From a checkpoint of a small image classifier: 22.6 epochs.
Rows from block 5 of a small image classifier, named by matrix and row number. Rows with one number belong to one channel. Each number is 128 + 32 x the weight over its row's rms, rounded and kept within 0 to 255. All counts start at 0. Numbers have three digits each.
Before each channel's rows are labels from the 100 images, of 14848, where the channel reaches its highest value: "strongest on" is what is common among them. Only what is clearly more common there than usual is listed. The data: renderings of 100 made-up gadgets, each built of a few solids, in any pose.
# convs1: 3x3 conv (model.blocks.5.convs.1.weight, 112x112x3x3, each kernel summed), inputs 0-55
# convs2: expand pointwise conv (model.blocks.5.convs.2.weight, 112x112x1x1, transposed), outputs 0-55

strongest on: has a capsule; has a disc
convs1.89:145115092102162093155118114111142126090099140131158147083160073123071170115107145128133131123127124102083112200083114101083086128098100131173127183096118132122100124082
convs2.89:152159188143141116141130114169154132131118129097123125162164139177177181140095130100142150132128130095168139177157074111082138201078124143088171142120167142117095153071

strongest on: has a torus
convs1.108:123097077130082139127102177144125084158111139160124083070092129094149132122143123155044077135146116133114123096152156123167130129140143136106055124161128111077134141138
convs2.108:116097060112114110147143118078138120151179086135114157102155114098133155114048136105104141064121139114156138089137159123049212091112122142129138102074095125170141137136

strongest on: has a disc
convs1.82:112149115101085113079133110060175195069063121119094098077162134131049138125123135111080120117144136123089111146119149082119153109123157074077109172145138125162122133115
convs2.82:139194102161131148171129122119145125139082134156112126161179073150134160119137136184160204168110114090109115153105183125156113140131129123123112168111223128113131135088

strongest on: has a sphere
convs1.49:131137125099182139093187086170161141124110174112125175161104125181128207138150101158148154113112097170151128147099099128153131123116107109078157051047157113103163065067
convs2.49:140126060141114121160127139162166131078124097141108110143114127094126147133063135145188109145087129197127123166033133107078182100138134126161087116140162121124174112143

strongest on: has a sphere
convs1.29:175183083090131120068206113128190111106137060107139181146168088096099164078134054099132152139136142167105165149140103124141158147100134137144156155105123174137147112133
convs2.29:159158152136025099106149078118156126107176123152177128073122129130122092132120136167111127088156116116148122113158159146129150137201126116188134125141140119104114105139

strongest on: has a torus
convs1.93:145142127153146174147129122128106162122141154158182141117147169137147185154125128191148128174054121066165141126142097167121079117140124157153118138117033089164075139104
convs2.93:147144096114121090145098129155127073180129107152143130103134138094161115162099181087112107122074121126080091049149173144139114131142117129129114135164130136188192070154

strongest on: has a cylinder
convs1.46:133105083162161101113145113130129169141144175154159177135128117126139157120150026139132153039145110162121092159154061141181153125137088083102152170099088102122149046118
convs2.46:127099122135132133130158103175090152133144139137145084149106124140107131160100141144157173132120111168157108136092142124113131162081139188111185185147159161045087190155

strongest on: has a sphere
convs1.35:152147121084184102150132133170138147095089108147193157127127054162096153175157103165148163111112073111121128186099126118121122166130141151075140137118124105123144135104
convs2.35:183096174154148128118144126135130093105129136127109144207077153089208128133163127001108133120127129124139132108085171112118135136163121126173145145136114098157099109157

strongest on: has a torus
convs1.69:155131054136096139110174188100134103130174127117175123123146129124129114098118103156145163121183138145154122134154136120163151110128150119111143111147127153124150134149
convs2.69:101113111080080114101167107143162102135184112164150130140138108117113122121133141080160155086162132054144097095100126108111120140142127115148138152139114134104123118133

strongest on: has a sphere
convs1.27:135106125155179144125157177112123095144170159173162155125176137167163146137143108156125157057137134157158084151189078190166110126145123095212130142134087148134109084143
convs2.27:092135153071123105115128109072123125131078118156136091144191184102126134139104156161190168124108100105145086129168075143136110144070138157110205135168186119118084190091

strongest on: has a capsule
convs1.9:178106134101150044100043111138118129082102093149115110120150135167189129138164144101138137104113120161114115130123115129099110113114119102092100103126094128141157120121
convs2.9:136157154078151155153132106125137154147113096104128131132163122132171201141128108133139162159124169063177123165174114126114100155044137150086178141153155165131104178153

strongest on: has a torus
convs1.95:116061142110120099089077067130121058135144104048124152203125160136109098089092150115145139144148138094067139138084084096075100127111085128098175121100125126132138082118
convs2.95:040169120129058116155164117113127155122143073139100162170131119086167152107175140126140133108117125130049116138075157149187142155130166096157121097109150087134124085148

strongest on: has a capsule
convs1.96:125124095136098150123144061122131086085130118117125189075111101126146127098108082196124129078163055129172063141139100123124153051139145088075156131141148143160156125154
convs2.96:208154151173142074160139082187059140128138131160141112184130164123102133125143199133192141139124164122148093154114160119144118158159167155145155217160148182127108175121

strongest on: has a sphere
convs1.65:151168151131166168111150144143153250141141159148146098121114134066154113131132112126113105136116099123108104150105111107138124123116117137086109116096107087126093128121
convs2.65:091137161150117164071136171166143138162157200173123090098064103097088097196079121078158095136131140170124121093114124108093119148144129121144171102155105185118117156150

strongest on: has a sphere
convs1.86:112145123098132157106131133094163181054131093121155163144094078126118122148132104127142108146112137122160152177120106132145145150114147150089147185131060141122098134132
convs2.86:186120163182059137113146074163093159079144134134140108034099091119027094119097105187115122112150137149099111137077158120140179108204110128140135146137134101133129085151

strongest on: has a sphere
convs1.17:076104133088155183156154095131141138076167153134166154190164068175141169176156157169166163109137101078147116145098117145142082141108104105104147071103077085148098094084
convs2.17:101153074111105142113154129140140113111117080167063141164098121105121131103116131127160136090089165152061109102102203116158124184155092147145090161121164078108194132124

strongest on: has a sphere
convs1.63:114112147051144075154201110126155060123160090108126150153165058142067126142140118092170170118118126071118160124113113141111085177101089133158178125082118147147046115108
convs2.63:067109116108115172133187163109174076134072080079142165078086096092132088065080133158125106118129159102108142181147117112066161191135123149103125116083133096114168101174

strongest on: has a sphere
convs1.58:206143035142103141127096120124163134137118142150167157140141128108144085105140111157160164116148158175182131161178133144152179165155164131112179142157141169173178125175
convs2.58:111115166110111129089176124152132143111140163130134180156126116138127131107150084077071096108131130083151075143142234098141211149182137103159159103119102146166167100161

strongest on: has a sphere
convs1.47:115134088119144078083147119110123139092082150108118125101120135144098162098126061150120167151131126111144123126139114151220114147152114159136146122132124154121113123120
convs2.47:103094098159134098124121148116106099102108082160063122114079143055139076113092111126103128111053137144096133090084160113117122119172120067162084070117108088160113059142

strongest on: has a sphere
convs1.84:100143098086167104115150096164209099095117133126116148167163058127112167125159105109160188146132133120116143143121154142134126162109116129124181166046120165172157123115
convs2.84:066142110101109068127105161141074045065104124130101147117124062127066105133090144130142138124043127140075126138120176134139128106152129122133089085137121089082123112161

strongest on: has a sphere
convs1.12:189157172122155166073140053100126090112117098112176193134183141178133184075103120097164183132092156139137124158126135152165160122110110130196141144147150165128134097110
convs2.12:087203156103111100145115108167176166078144135141135142175171075102155142140123140146171096158121106141155131103143131144117111148130156105184192128154153178073126111182

strongest on: has a cone; has a cylinder
convs1.61:073041119157146158173122130151107075152148119154148111088158148127150038132161084128119153061154064116175092144149089154146064108163103128120131123154078134122124090145
convs2.61:197162191135146099139149135088127118203111151172144149131116152099103165184163154111158152139124106113101114143145092116154136166135175119166231106178146137173109152124

strongest on: has a sphere
convs1.13:124125068154117140148132137106125107150133142132157130103143116109154153075124000084117149098114100171141098123177073174135160097151128137170108107132109161109162083141
convs2.13:109166115082129082116150117061145160156119152160171113183172117128089160145117145121178190107138129100123127131111113112137148181123141167164197145129134171090172179107